python train.py --input="log_mel" --num_classes=[24, 10, 20, 12] --norm_position="pre" --fused_qkv=true --bias="qkv" --moe="top_k" --moe_every=1 --pooling="class_token" --mixing="mixup" --momentum=0.95 --sam_rho=0.05 --steps=7500 --lr_schedule="wsd_sqrt"
Rows from block 4 of a small sound classifier, named by matrix and row number. Rows with one number within an expert belong to one neuron, the router's apart. Each number is 50 + 12 x the weight over its row's rms, rounded and kept within 0 to 99. All counts start at 0.
After each expert's rows are labels from the 100 clips, of 14848, where the router gives the expert most weight on average: "top examples" is what is common among them. Only what is clearly more common there than usual is listed. The data: short pieces for a synthesised band: melody, chords, bass and drums. In brackets: how many of the 100.
# router: router (model.blocks.4.mlp.router.weight, 8x320, trained with AdamW), inputs 160-239
# up: expert up (model.blocks.4.mlp.up, 8x160x320), inputs 160-239
# down: expert down (model.blocks.4.mlp.down, 8x320x160, transposed), outputs 160-239

# expert 0
router.0:52 55 52 47 58 40 57 63 61 55 60 51 52 49 67 41 64 37 59 40 37 37 50 47 61 49 78 34 46 50 63 34 56 48 53 81 52 41 53 57 52 54 41 62 44 61 42 23 43 29 54 53 47 60 59 64 49 55 53 50 63 51 44 43 42 66 80 69 58 59 55 66 45 68 39 59 49 57 49 39
up.2:61 32 74 40 39 37 51 38 46 31 41 71 45 57 43 56 31 46 43 49 61 19 65 47 65 67 46 60 39 41 58 43 42 52 38 34 35 51 78 84 39 53 44 48 78 56 46 48 59 61 41 57 49 79 51 46 68 56 31 51 47 39 42 43 55 28 52 53 47 69 38 57 61 58 57 48 42 38 57 51
down.2:39 60 41 53 46 67 27 54 64 49 49 41 54 66 38 67 41 46 30 27 40 44 53 62 49 59 66 73 56 43 62 50 58 55 50 54 65 40 45 43 46 47 36 39 75 38 56 57 46 73 47 56 53 36 47 45 68 44 56 51 46 60 49 46 44 64 72 57 50 26 27 35 64 54 52 38 41 51 59 39
up.3:57 25 84 56 41 57 51 41 60 41 59 70 53 51 58 44 49 54 78 61 58 57 66 50 55 32 48 50 52 60 58 49 49 60 43 30 61 58 70 47 71 36 39 33 48 53 47 63 71 63 20 47 49 49 23 41 43 33 32 33 19 53 76 57 51 58 49 62 39 57 23 38 41 36 52 63 52 37 69 66
down.3:56 91 68 64 54 25 47 52 53 72 56 31 58 55 47 62 49 53 51 45 63 66 48 69 44 51 44 69 43 68 46 51 54 40 62 62 31 49 44 28 45 45 56 67 42 45 33 53 41 44 37 56 64 41 54 67 36 40 69 31 48 71 50 42 49 57 27 38 65 38 71 57 51 53 68 40 34 38 32 56
up.4:43 33 68 78 59 83 58 51 69 58 40 64 30 51 44 50 52 69 51 51 63 40 59 43 73 74 66 21 39 57 71 64 30 44 25 53 40 49 56 62 61 36 47 51 72 55 51 45 62 64 52 34 41 53 47 33 52 58 60 49 50 18 57 59 40 37 59 63 38 34 45 43 40 69 51 52 50 34 53 33
down.4:47 44 84 63 60 58 63 37 61 84 46 45 78 39 43 33 52 46 47 41 56 56 49 50 29 78 63 58 34 51 37 44 53 53 59 64 43 54 47 77 65 46 48 27 43 57 32 63 25 46 33 54 50 45 53 47 56 41 53 57 32 71 67 48 59 74 62 48 49 46 73 55 50 60 54 45 39 49 63 73
up.5:49 38 48 74 64 53 47 50 46 30 45 48 56 47 69 62 68 19 72 59 50 22 63 38 49 33 39 48 53 36 39 35 53 57 53 49 63 52 53 30 56 67 54 42 58 60 53 53 51 61 49 64 61 53 45 44 46 36 60 48 57 73 52 35 59 40 40 53 61 52 47 38 57 63 41 56 50 28 44 62
down.5:64 81 48 58 47 36 48 46 63 62 42 61 52 67 41 52 48 51 42 65 43 43 50 60 54 63 49 55 71 61 51 42 41 47 48 51 56 44 56 64 49 68 62 56 56 47 43 48 63 55 63 64 43 69 49 70 30 39 45 59 37 34 38 58 46 35 32 59 53 35 39 45 29 43 45 53 33 58 57 41
up.6:71 42 58 80 46 58 68 57 52 55 35 58 43 72 46 41 38 42 48 41 39 57 44 39 44 25 37 42 44 46 47 53 58 53 39 32 76 37 36 73 70 28 48 72 34 29 53 61 77 56 51 51 33 73 71 52 52 40 41 59 45 56 45 57 62 60 30 43 50 42 44 33 57 61 61 48 47 69 55 28
down.6:46 68 64 48 37 57 41 53 55 44 39 57 74 37 52 56 40 42 63 59 63 49 64 36 52 54 65 47 48 35 53 35 56 56 41 41 49 45 55 66 34 38 60 50 54 37 51 52 49 66 10 40 64 43 45 58 79 40 37 61 46 81 57 55 10 25 52 57 59 64 75 64 29 31 63 38 54 63 45 39
up.7:48 59 68 56 50 35 28 40 38 60 36 51 46 69 60 44 39 61 65 64 62 22 51 33 49 51 50 60 32 40 64 38 69 73 62 29 53 28 43 58 41 49 57 45 45 58 64 47 50 52 46 52 46 38 47 48 18 64 43 44 42 48 45 51 63 38 63 38 43 53 52 39 31 40 41 38 48 60 44 49
down.7:55 42 41 71 38 62 48 83 64 68 42 46 62 27 53 49 47 51 45 47 49 61 43 30 65 42 44 42 58 41 48 51 34 37 40 52 53 35 58 23 42 55 52 48 36 50 64 41 46 49 62 62 50 55 58 62 56 59 65 61 51 36 55 56 48 48 32 29 44 48 53 49 52 69 52 40 48 52 49 61
top examples: rimshot (43); text has "noise" (36); drum pattern: bossa nova (25)

# expert 1
router.1:63 50 61 58 43 36 50 59 48 43 49 55 52 21 58 34 34 43 41 36 49 40 50 51 50 54 46 55 34 51 46 29 44 50 58 54 53 55 51 54 41 52 26 60 42 43 69 27 45 55 55 52 53 19 38 37 69 54 57 64 43 75 54 26 41 55 51 61 46 56 68 52 31 66 34 26 68 70 41 46
up.2:51 45 62 53 37 55 54 35 36 24 44 54 64 44 52 39 55 37 35 57 56 33 41 56 34 53 54 34 50 46 44 55 47 51 23 35 32 80 43 42 62 68 66 38 50 53 70 46 39 61 56 73 46 69 49 68 69 56 68 23 71 51 78 62 47 42 68 62 26 32 56 46 41 45 43 42 42 52 64 68
down.2:38 57 47 39 33 57 55 63 36 43 66 35 48 48 36 43 64 51 58 44 66 38 11 32 59 59 43 57 44 56 57 44 54 44 41 74 66 31 23 56 21 60 49 62 47 54 49 46 60 50 65 41 74 49 62 71 55 38 54 54 40 61 39 62 57 57 30 46 64 67 52 60 48 29 62 45 49 52 68 45
up.3:42 44 57 66 59 60 54 44 79 52 54 48 57 54 60 50 71 43 25 52 34 27 67 36 59 45 48 53 41 64 24 62 52 45 61 55 52 45 42 39 30 64 42 30 53 71 59 58 46 64 29 44 34 56 58 35 54 40 56 42 57 39 58 59 54 51 28 42 37 57 53 61 48 68 55 56 51 48 55 36
down.3:52 47 36 38 53 54 47 47 62 40 53 68 42 54 35 50 43 44 28 60 63 52 47 41 44 47 57 59 53 40 53 38 67 71 50 64 58 67 61 45 51 51 73 60 58 40 42 44 53 53 52 52 62 44 61 51 41 26 23 29 49 46 93 63 08 67 54 42 32 59 44 29 60 56 33 57 39 62 45 35
up.4:59 63 36 54 53 36 25 50 44 48 62 30 48 49 51 62 51 39 65 53 48 43 48 32 72 56 62 53 63 67 58 47 41 46 75 52 21 37 24 49 64 60 51 55 46 30 52 52 41 29 52 51 73 76 22 56 47 56 44 50 45 47 57 33 46 72 59 62 61 49 58 66 82 48 49 50 41 54 46 54
down.4:59 55 35 47 48 43 62 68 56 50 26 45 64 48 49 49 51 43 37 40 50 33 41 50 44 40 67 37 41 50 53 45 60 38 40 69 62 62 71 43 38 35 28 31 27 61 51 56 57 53 61 55 26 43 55 39 54 40 44 40 32 45 48 75 35 39 68 57 29 59 50 61 36 40 52 60 60 56 41 59
up.5:34 49 78 45 62 62 44 43 56 66 49 37 46 47 53 53 33 35 48 37 59 30 38 50 53 46 48 54 28 62 49 45 58 42 34 30 47 44 63 48 35 45 40 39 43 61 50 64 51 59 65 61 58 85 36 29 44 58 37 20 45 44 56 59 58 58 40 59 46 52 45 59 59 68 57 49 43 41 68 53
down.5:53 26 40 59 32 42 45 47 37 55 72 47 41 36 16 57 28 51 69 58 53 56 56 40 44 46 49 43 53 58 45 30 52 52 58 58 38 56 27 49 34 56 37 48 32 37 55 59 33 45 38 47 43 47 60 50 58 42 64 57 49 66 44 70 42 60 59 73 65 65 58 44 59 52 53 28 51 43 49 43
up.6:62 46 63 39 52 50 64 49 70 49 46 62 70 49 76 30 47 48 65 51 39 47 46 33 42 68 34 58 44 41 43 46 42 75 60 19 48 47 22 36 62 56 32 46 51 56 50 65 44 53 39 66 57 65 39 31 60 48 66 77 33 58 58 59 40 56 47 49 42 30 42 53 36 58 56 54 60 59 10 59
down.6:36 64 36 44 32 53 53 45 68 39 54 62 37 51 46 41 60 74 69 63 45 22 21 38 48 74 56 43 50 40 65 39 52 36 57 41 52 48 52 49 29 43 47 48 52 41 38 64 56 60 50 58 44 58 45 77 32 54 59 37 25 70 55 65 32 49 33 65 52 54 44 71 53 46 45 36 52 76 68 54
up.7:56 44 63 58 47 28 61 49 58 44 46 48 59 29 58 49 55 56 84 53 44 59 57 61 40 56 60 50 65 36 37 56 57 40 31 55 41 58 62 35 61 49 40 40 58 47 57 66 35 36 45 45 40 41 57 40 39 45 43 52 59 45 61 64 55 47 44 47 47 64 58 38 49 45 37 60 56 60 55 51
down.7:39 37 59 69 55 48 56 48 52 40 49 50 52 58 52 81 56 62 56 67 67 55 42 42 49 34 67 35 58 58 48 28 56 54 51 53 50 38 40 38 49 40 46 43 46 47 53 52 27 44 51 65 36 60 47 34 45 63 39 56 55 48 48 32 30 58 63 48 70 61 32 57 59 47 32 57 43 45 36 51
top examples: key: E major (31); organ-like (27)

# expert 5
router.5:68 49 59 58 46 27 33 48 77 53 39 36 55 37 49 64 40 24 61 66 47 46 60 46 50 60 69 54 56 39 37 34 43 42 57 76 48 66 51 58 44 57 58 46 54 59 53 44 61 27 49 46 42 59 65 61 60 52 58 47 64 61 49 46 38 26 62 51 60 46 39 59 63 34 28 57 69 67 71 47
up.2:55 62 31 62 45 29 84 43 43 55 29 68 47 69 40 58 40 47 55 45 56 43 79 38 59 40 46 29 66 51 59 36 37 54 41 51 46 46 54 61 42 56 49 62 50 61 53 57 42 50 49 44 33 59 66 46 63 55 54 33 49 33 47 46 73 46 44 31 50 60 47 65 47 34 61 54 51 41 41 55
down.2:44 40 58 22 52 60 25 36 52 51 49 24 48 45 41 75 62 65 54 33 55 49 27 57 63 34 59 56 70 30 39 46 58 54 54 57 70 54 57 61 44 46 36 45 41 35 37 30 52 46 46 59 56 51 38 46 33 43 52 42 63 64 34 50 33 64 68 30 45 50 43 59 34 39 46 56 61 45 36 36
up.3:32 33 59 30 31 60 52 48 49 65 23 60 34 69 80 59 40 53 45 51 45 36 30 48 47 24 39 42 65 50 49 80 55 71 46 42 41 48 55 71 62 51 34 53 40 69 51 59 64 39 52 63 47 58 60 44 32 52 23 56 39 37 60 55 58 37 64 39 51 49 54 46 54 54 84 52 49 56 27 54
down.3:14 69 46 46 61 50 54 58 52 39 63 48 58 26 43 62 44 35 42 61 87 49 50 42 30 48 50 45 54 68 39 27 61 47 45 73 49 38 37 58 43 30 49 62 40 56 55 45 28 53 48 47 63 24 53 73 51 50 54 61 60 44 55 47 55 48 71 56 66 32 51 38 57 40 52 60 65 54 34 49
up.4:45 55 42 45 49 65 56 68 54 45 61 56 61 50 50 59 52 56 62 71 27 55 47 56 59 54 47 43 53 64 71 39 68 49 64 44 41 45 44 55 52 58 51 37 49 38 85 45 53 55 50 59 58 54 67 44 48 57 67 54 33 21 51 56 44 34 51 79 27 43 39 52 54 45 53 52 49 75 60 65
down.4:42 35 57 42 62 65 56 47 60 43 49 28 79 72 33 41 49 47 42 56 56 42 43 64 48 52 45 57 41 47 36 48 38 66 60 55 61 51 43 32 30 76 46 47 37 41 50 43 53 50 61 27 42 45 52 54 50 38 50 52 78 62 41 61 34 68 44 54 57 59 59 57 50 60 56 29 37 40 44 51
up.5:25 43 43 74 52 66 32 40 65 70 42 56 38 58 50 48 36 42 65 59 65 54 52 52 38 46 32 46 55 53 36 65 65 82 44 24 50 67 32 36 59 58 76 55 43 66 48 61 89 56 51 65 65 34 64 39 55 66 27 62 54 40 64 78 73 48 43 64 47 60 59 40 25 46 67 40 35 54 48 44
down.5:55 60 55 45 74 64 37 65 53 32 46 22 58 59 66 54 46 46 62 64 45 54 40 45 63 48 51 79 45 52 53 41 63 53 49 69 31 45 40 48 40 31 35 51 55 58 32 63 30 46 43 43 58 57 45 50 46 31 47 43 56 34 50 36 69 63 35 48 82 52 41 45 41 60 51 53 30 42 49 73
up.6:48 54 41 58 49 54 61 42 67 38 48 51 45 55 57 66 49 59 32 69 53 58 34 67 53 41 72 46 65 65 74 59 59 40 39 39 53 63 68 42 64 39 44 23 27 42 62 55 55 62 56 46 63 34 48 39 50 39 50 61 46 49 75 73 58 45 60 41 40 64 68 51 52 71 46 56 66 42 46 71
down.6:65 59 57 54 48 45 62 55 67 60 60 37 63 42 61 27 47 55 12 33 66 33 46 56 53 55 61 52 51 44 61 62 40 34 43 64 52 45 46 36 39 51 46 39 52 55 55 40 47 38 53 34 37 41 37 41 35 24 68 41 44 54 40 56 42 18 34 63 56 37 47 47 60 71 47 51 51 80 54 49
up.7:62 40 79 52 72 50 37 30 49 44 55 54 36 53 50 46 47 43 50 62 34 58 44 42 36 41 53 38 73 42 54 60 18 37 49 54 43 46 74 45 64 36 42 58 39 43 74 73 45 79 56 49 72 33 50 39 68 43 51 37 47 33 68 55 63 49 45 55 64 41 38 56 38 49 38 60 50 57 54 36
down.7:53 44 30 52 37 45 50 76 48 68 49 43 46 45 51 62 30 53 55 78 54 73 58 83 41 26 44 42 46 51 62 36 70 47 32 53 59 29 43 75 42 40 47 48 52 54 68 57 38 46 44 53 42 59 38 62 53 66 55 38 31 42 48 24 45 13 46 48 59 61 67 52 46 58 46 40 36 45 52 32
top examples: quiet level (69)

# expert 2
router.2:54 55 52 66 56 38 53 51 53 47 56 56 62 37 49 47 48 52 65 49 54 74 45 58 48 72 58 51 68 52 71 51 46 30 45 45 32 46 45 58 46 38 45 44 48 55 52 28 67 41 49 62 52 50 48 58 49 26 67 33 54 61 68 42 35 59 41 65 71 37 58 49 51 35 32 57 53 61 23 42
up.2:54 54 59 56 66 54 68 49 58 49 13 60 41 70 55 69 48 47 53 81 39 58 47 58 39 30 50 40 37 50 63 58 31 55 63 26 72 49 70 37 32 68 47 56 64 55 57 46 61 70 29 43 38 51 47 57 61 41 67 60 38 37 70 40 53 39 68 53 49 52 53 48 58 31 27 57 58 36 48 53
down.2:41 45 54 49 69 65 42 44 48 60 60 63 46 35 64 57 44 48 66 53 43 55 25 65 59 57 34 43 49 39 53 46 48 55 38 34 48 45 51 40 19 42 39 51 45 39 45 63 48 42 65 57 44 56 56 52 43 66 53 27 60 55 38 41 45 52 43 43 41 56 63 80 70 68 56 44 65 40 56 58
up.3:56 48 72 61 69 57 60 68 33 63 51 57 55 51 38 57 55 67 48 33 61 47 61 53 43 46 58 58 56 54 55 67 44 55 47 32 46 60 56 50 55 34 27 59 46 60 59 43 43 36 62 39 55 43 77 36 56 56 36 55 67 39 47 54 45 57 35 56 49 61 39 63 49 24 60 19 43 50 46 52
down.3:63 55 51 63 42 52 49 39 46 64 50 38 61 46 66 29 48 45 55 60 50 40 53 44 60 53 37 50 29 37 34 65 58 63 45 58 38 71 76 27 55 51 58 47 52 56 58 57 71 56 54 46 44 60 61 67 43 46 53 63 47 35 47 59 51 40 52 46 53 41 55 46 33 56 39 62 45 51 50 59
up.4:65 37 66 60 49 83 50 39 54 30 47 37 37 51 65 55 67 51 55 39 62 41 56 40 40 71 49 57 48 54 28 56 44 81 62 41 55 38 55 64 71 62 50 33 40 38 41 53 48 60 21 60 31 43 66 52 40 65 55 47 74 39 52 49 64 81 50 55 78 66 60 41 56 34 55 76 51 65 55 70
down.4:25 58 57 39 60 42 52 58 50 55 63 58 78 43 46 45 47 46 49 44 51 66 29 62 56 60 63 42 54 19 50 52 42 45 49 59 65 60 48 58 45 51 75 35 36 56 54 39 84 54 59 46 70 51 52 70 42 42 59 43 50 35 33 32 64 47 52 40 58 46 39 55 29 53 65 42 47 38 50 33
up.5:60 41 63 54 26 66 48 35 57 34 56 73 48 69 49 66 46 35 49 54 13 65 34 66 47 46 35 48 34 52 42 34 73 59 53 41 61 42 49 52 58 46 27 77 52 69 63 52 42 55 56 41 67 62 58 36 44 52 65 61 39 29 52 40 70 43 42 42 66 56 57 55 54 49 42 39 40 56 58 29
down.5:67 61 32 39 46 66 31 47 26 46 35 56 71 49 66 51 50 70 56 55 70 37 46 31 61 63 50 19 53 45 42 46 46 53 24 37 48 58 59 34 37 57 43 63 46 42 41 58 43 48 42 57 40 49 43 52 71 56 65 68 35 40 45 61 67 69 29 66 42 65 57 52 35 23 46 50 23 68 54 59
up.6:60 30 61 57 49 58 41 32 51 41 44 68 47 75 50 31 71 35 55 46 65 58 41 33 58 63 57 67 44 20 61 51 55 54 40 31 46 63 48 21 72 61 36 43 45 43 50 50 60 56 52 71 30 32 49 23 51 54 57 47 51 55 45 64 43 45 73 32 46 56 63 66 53 52 45 31 46 37 63 70
down.6:41 54 36 42 34 60 30 75 71 46 43 52 77 84 64 25 73 34 48 30 45 41 51 52 36 73 58 46 43 62 51 40 48 54 26 73 50 53 37 58 48 44 59 58 53 57 25 43 50 45 66 64 60 47 36 52 53 74 50 47 45 26 54 52 41 58 57 54 35 39 47 47 55 35 42 61 36 49 43 25
up.7:49 65 35 70 38 60 32 49 59 48 19 50 66 33 39 62 32 66 58 35 64 52 59 45 45 39 50 33 27 38 53 61 45 61 51 31 53 34 48 33 48 46 43 35 45 67 48 63 39 38 53 41 47 50 60 61 43 67 29 53 61 41 39 51 41 29 58 53 68 54 52 52 59 43 54 62 68 45 52 49
down.7:45 45 68 52 47 45 47 61 30 59 37 47 55 49 63 36 26 41 43 54 46 56 59 74 28 50 67 46 62 48 50 37 58 53 65 44 36 48 66 28 50 71 50 33 54 16 58 58 31 41 45 61 58 53 41 47 54 42 34 33 65 43 56 73 32 45 57 58 42 50 52 57 37 55 43 48 53 57 39 66
top examples: bowed string-like (46); melody instrument: bowed string-like (33)

# expert 7
router.7:64 42 50 45 32 39 34 54 66 46 52 41 69 29 33 40 59 51 43 67 52 44 51 37 44 38 62 49 50 51 43 58 37 35 53 49 39 56 22 41 40 57 73 60 52 61 45 58 57 21 34 48 74 39 46 46 51 52 54 59 66 56 21 31 35 42 52 51 51 64 51 50 43 38 34 43 46 67 34 43
up.2:28 47 38 52 56 51 51 45 42 38 44 46 43 41 66 40 62 33 39 86 69 37 48 53 51 57 60 38 48 38 27 59 56 63 50 67 58 42 32 49 79 29 41 48 66 44 55 48 64 57 56 36 51 72 51 43 49 46 47 32 55 52 53 45 54 85 53 37 63 35 58 39 50 21 56 77 46 32 66 48
down.2:39 63 35 37 46 57 62 41 66 54 37 52 52 56 50 33 52 69 53 38 36 58 50 54 52 42 51 48 47 85 71 59 66 41 44 57 45 45 41 39 51 44 45 53 50 38 54 52 39 66 45 49 50 60 58 68 40 28 55 47 48 54 49 36 46 48 46 41 69 58 62 39 29 29 58 54 42 40 63 39
up.3:68 56 42 61 49 59 45 40 43 42 46 65 48 48 40 55 35 50 65 47 52 51 65 39 66 53 43 52 63 54 36 53 47 59 21 37 56 63 60 40 28 45 59 26 51 38 47 47 67 82 47 44 53 54 75 35 57 28 53 58 67 42 45 61 85 45 66 69 72 55 49 44 42 32 53 54 56 66 49 68
down.3:62 20 58 66 12 72 50 52 54 48 43 54 84 48 58 45 33 54 59 60 47 47 43 50 62 42 58 40 48 57 35 43 47 44 29 46 87 43 33 35 65 38 53 49 42 37 47 79 62 63 53 44 52 36 39 51 50 60 61 65 22 59 64 36 44 51 76 53 45 29 36 41 63 28 42 61 63 31 51 72
up.4:51 42 68 56 43 48 34 44 58 23 48 50 45 63 49 30 52 68 58 42 51 60 51 52 67 54 38 36 73 29 33 31 52 68 28 44 64 49 60 57 59 45 30 46 51 36 39 32 58 79 61 36 35 58 54 46 54 50 46 60 67 49 63 44 65 38 46 54 41 50 50 60 59 29 44 60 49 45 49 43
down.4:33 42 34 65 39 27 62 34 47 34 53 31 59 51 55 45 51 53 44 60 49 43 42 38 46 60 49 45 51 55 42 57 47 54 38 37 55 43 59 46 81 41 33 48 32 40 27 70 46 51 65 45 37 57 53 35 65 57 72 43 38 45 41 44 61 57 43 60 57 66 51 46 64 45 59 31 47 47 72 54
up.5:22 54 54 67 56 37 52 33 44 58 50 37 39 58 35 41 40 71 54 50 58 48 58 44 54 66 59 40 41 58 60 53 49 41 28 42 41 55 42 57 71 40 40 45 62 58 54 56 51 69 56 44 56 62 38 45 71 49 65 72 64 40 63 10 57 44 59 53 60 62 54 55 51 29 73 49 37 25 51 54
down.5:32 42 50 47 27 34 72 51 63 21 62 43 61 42 44 29 29 59 60 57 33 51 40 60 48 45 57 64 57 21 61 55 58 39 85 49 45 42 51 49 42 56 16 62 68 33 47 73 45 48 43 35 35 47 41 30 46 55 39 52 54 45 60 73 25 61 39 75 50 60 22 48 59 41 54 69 60 57 46 61
up.6:47 42 66 57 49 61 58 51 50 47 42 32 64 75 58 50 79 51 45 50 59 64 51 66 51 44 42 55 47 73 52 39 57 38 55 29 44 54 49 41 56 57 47 13 40 65 52 38 46 54 47 42 37 53 61 46 42 59 62 49 42 50 71 60 60 39 38 29 32 60 68 52 50 47 47 48 63 50 32 61
down.6:48 69 55 47 45 42 44 68 49 30 58 52 28 41 52 42 49 38 52 26 38 46 41 40 56 35 67 46 50 46 51 64 52 40 44 48 58 45 57 28 51 45 39 37 69 40 52 62 53 62 62 54 56 64 32 48 62 58 55 51 44 60 58 66 33 57 35 34 50 70 49 49 34 24 44 35 71 24 42 53
up.7:41 41 53 52 60 53 49 59 57 52 72 38 49 59 52 26 46 33 49 36 44 33 59 54 60 38 19 43 26 58 62 61 62 59 45 56 41 68 42 50 61 66 59 55 53 54 29 61 63 36 34 39 38 52 23 43 35 60 60 56 42 49 79 80 48 67 76 42 56 49 30 34 77 52 47 61 45 25 55 50
down.7:38 49 45 54 41 67 57 41 40 42 41 66 52 46 47 56 65 74 53 70 51 49 59 69 42 63 40 67 45 50 25 35 42 52 35 44 47 49 42 59 66 36 43 52 51 53 42 22 62 40 51 69 46 36 36 68 44 45 46 64 62 59 51 58 34 59 52 80 28 66 79 54 43 74 49 54 39 47 64 21
top examples: organ-like (38); thin (high-pass) (37); melody instrument: organ-like (32)

# expert 4
router.4:33 84 51 24 48 52 59 67 61 58 41 62 52 31 62 35 40 50 56 40 33 38 34 61 46 63 49 51 43 47 37 40 54 33 71 59 47 66 61 70 43 43 39 42 52 64 38 39 62 46 56 67 42 47 58 66 52 41 75 58 54 49 51 48 46 48 37 59 57 61 56 76 62 50 36 33 56 63 27 49
up.2:72 47 65 71 66 58 36 55 48 31 31 57 39 65 35 65 66 47 57 36 53 71 48 16 32 38 73 37 59 44 79 57 65 66 53 37 51 38 75 62 66 35 51 55 56 44 49 53 49 55 44 52 49 43 45 51 47 80 50 59 63 39 52 54 58 53 50 39 60 47 54 49 45 47 50 29 42 44 66 50
down.2:49 34 70 49 62 66 74 57 45 39 59 50 43 38 69 39 53 54 46 46 43 69 54 62 38 38 72 35 58 37 46 57 54 29 34 73 62 65 42 22 54 55 44 56 33 48 74 53 59 61 48 48 38 44 41 57 49 58 56 39 64 45 35 55 43 54 41 42 38 49 51 60 59 47 70 61 53 60 49 77
up.3:48 52 40 49 66 42 48 58 56 55 41 63 39 58 31 47 58 39 51 51 36 49 30 35 55 50 31 53 41 41 70 71 55 57 50 62 53 41 50 59 58 57 35 39 27 57 46 70 54 64 28 29 47 40 54 53 72 51 44 48 41 62 47 35 53 46 82 28 69 66 44 40 44 70 65 46 54 23 49 42
down.3:66 57 48 68 45 44 41 55 74 55 28 52 79 50 51 53 43 46 49 37 42 53 56 65 34 20 58 49 61 60 83 34 34 42 62 72 64 31 56 31 60 55 81 59 53 47 39 61 36 46 63 59 58 64 56 58 59 54 46 52 59 52 50 78 57 52 63 55 37 36 43 57 44 51 60 41 41 56 42 52
up.4:42 40 39 51 37 51 59 53 33 39 47 56 41 69 49 37 64 37 54 66 59 58 31 58 40 35 52 62 51 60 55 45 43 66 48 34 63 50 65 51 79 35 52 43 58 47 52 67 36 52 47 48 68 47 46 25 46 58 50 49 53 35 79 45 61 33 53 41 70 57 47 41 28 59 28 46 49 54 46 47
down.4:57 55 49 51 36 54 33 63 60 41 59 34 71 45 36 39 48 49 32 65 36 49 50 63 34 66 55 43 68 68 52 57 50 30 42 67 54 33 46 44 53 27 83 36 50 37 64 56 57 64 53 50 44 52 66 52 53 56 48 25 61 43 48 55 53 46 57 47 49 42 51 37 62 36 65 40 35 36 50 52
up.5:55 45 62 48 50 64 49 27 46 62 64 49 58 50 57 75 57 36 65 33 40 52 35 53 43 41 63 43 31 68 43 62 82 53 61 64 65 47 40 46 60 54 56 41 50 32 45 66 34 35 62 48 73 49 36 36 44 51 35 50 41 44 37 39 51 58 56 62 67 58 39 43 47 49 61 68 64 41 35 57
down.5:43 69 46 49 45 61 42 44 32 26 52 62 50 45 45 44 45 54 49 32 69 65 61 34 49 44 52 31 42 74 47 44 65 53 50 45 65 43 52 38 54 53 72 40 55 59 49 65 50 84 55 58 41 58 30 64 48 38 54 59 76 39 44 43 66 51 54 52 46 42 57 54 31 40 45 62 26 46 44 41
up.6:72 61 55 47 59 58 32 57 38 58 44 73 54 41 57 30 53 33 62 61 52 60 47 58 59 68 65 44 59 41 70 49 25 47 40 13 68 60 34 40 63 52 48 41 60 52 76 68 64 58 30 43 61 58 54 37 45 48 38 51 53 74 70 64 70 59 40 52 62 42 56 63 56 35 62 46 59 49 37 45
down.6:51 39 44 51 41 50 65 31 56 45 68 41 61 63 38 32 17 49 71 42 64 47 36 60 52 44 53 22 57 65 30 65 55 66 52 57 41 48 36 27 32 52 56 59 28 44 30 50 56 56 45 57 28 48 47 65 40 56 39 75 44 45 64 63 67 48 73 51 43 66 50 47 48 53 63 60 54 42 48 26
up.7:46 30 79 49 41 39 60 37 38 50 37 71 47 58 49 50 43 59 32 69 58 50 73 54 53 53 49 41 55 52 50 59 36 62 48 27 57 39 39 64 49 44 49 54 24 47 71 62 59 51 50 53 68 34 58 58 60 74 55 50 65 39 57 42 62 23 61 54 51 42 41 58 57 48 33 62 44 55 36 57
down.7:28 36 39 49 60 34 31 41 58 54 48 74 44 65 48 68 66 61 39 43 53 62 54 70 53 67 27 58 43 33 37 45 40 82 57 68 37 49 44 52 53 54 62 19 42 50 60 35 65 47 45 69 58 51 45 46 46 51 57 57 23 51 45 41 49 38 55 50 64 43 60 42 38 51 67 32 65 45 70 68
top examples: key: C minor (27); key: C major (27); tempo: 80 to 90 bpm (26)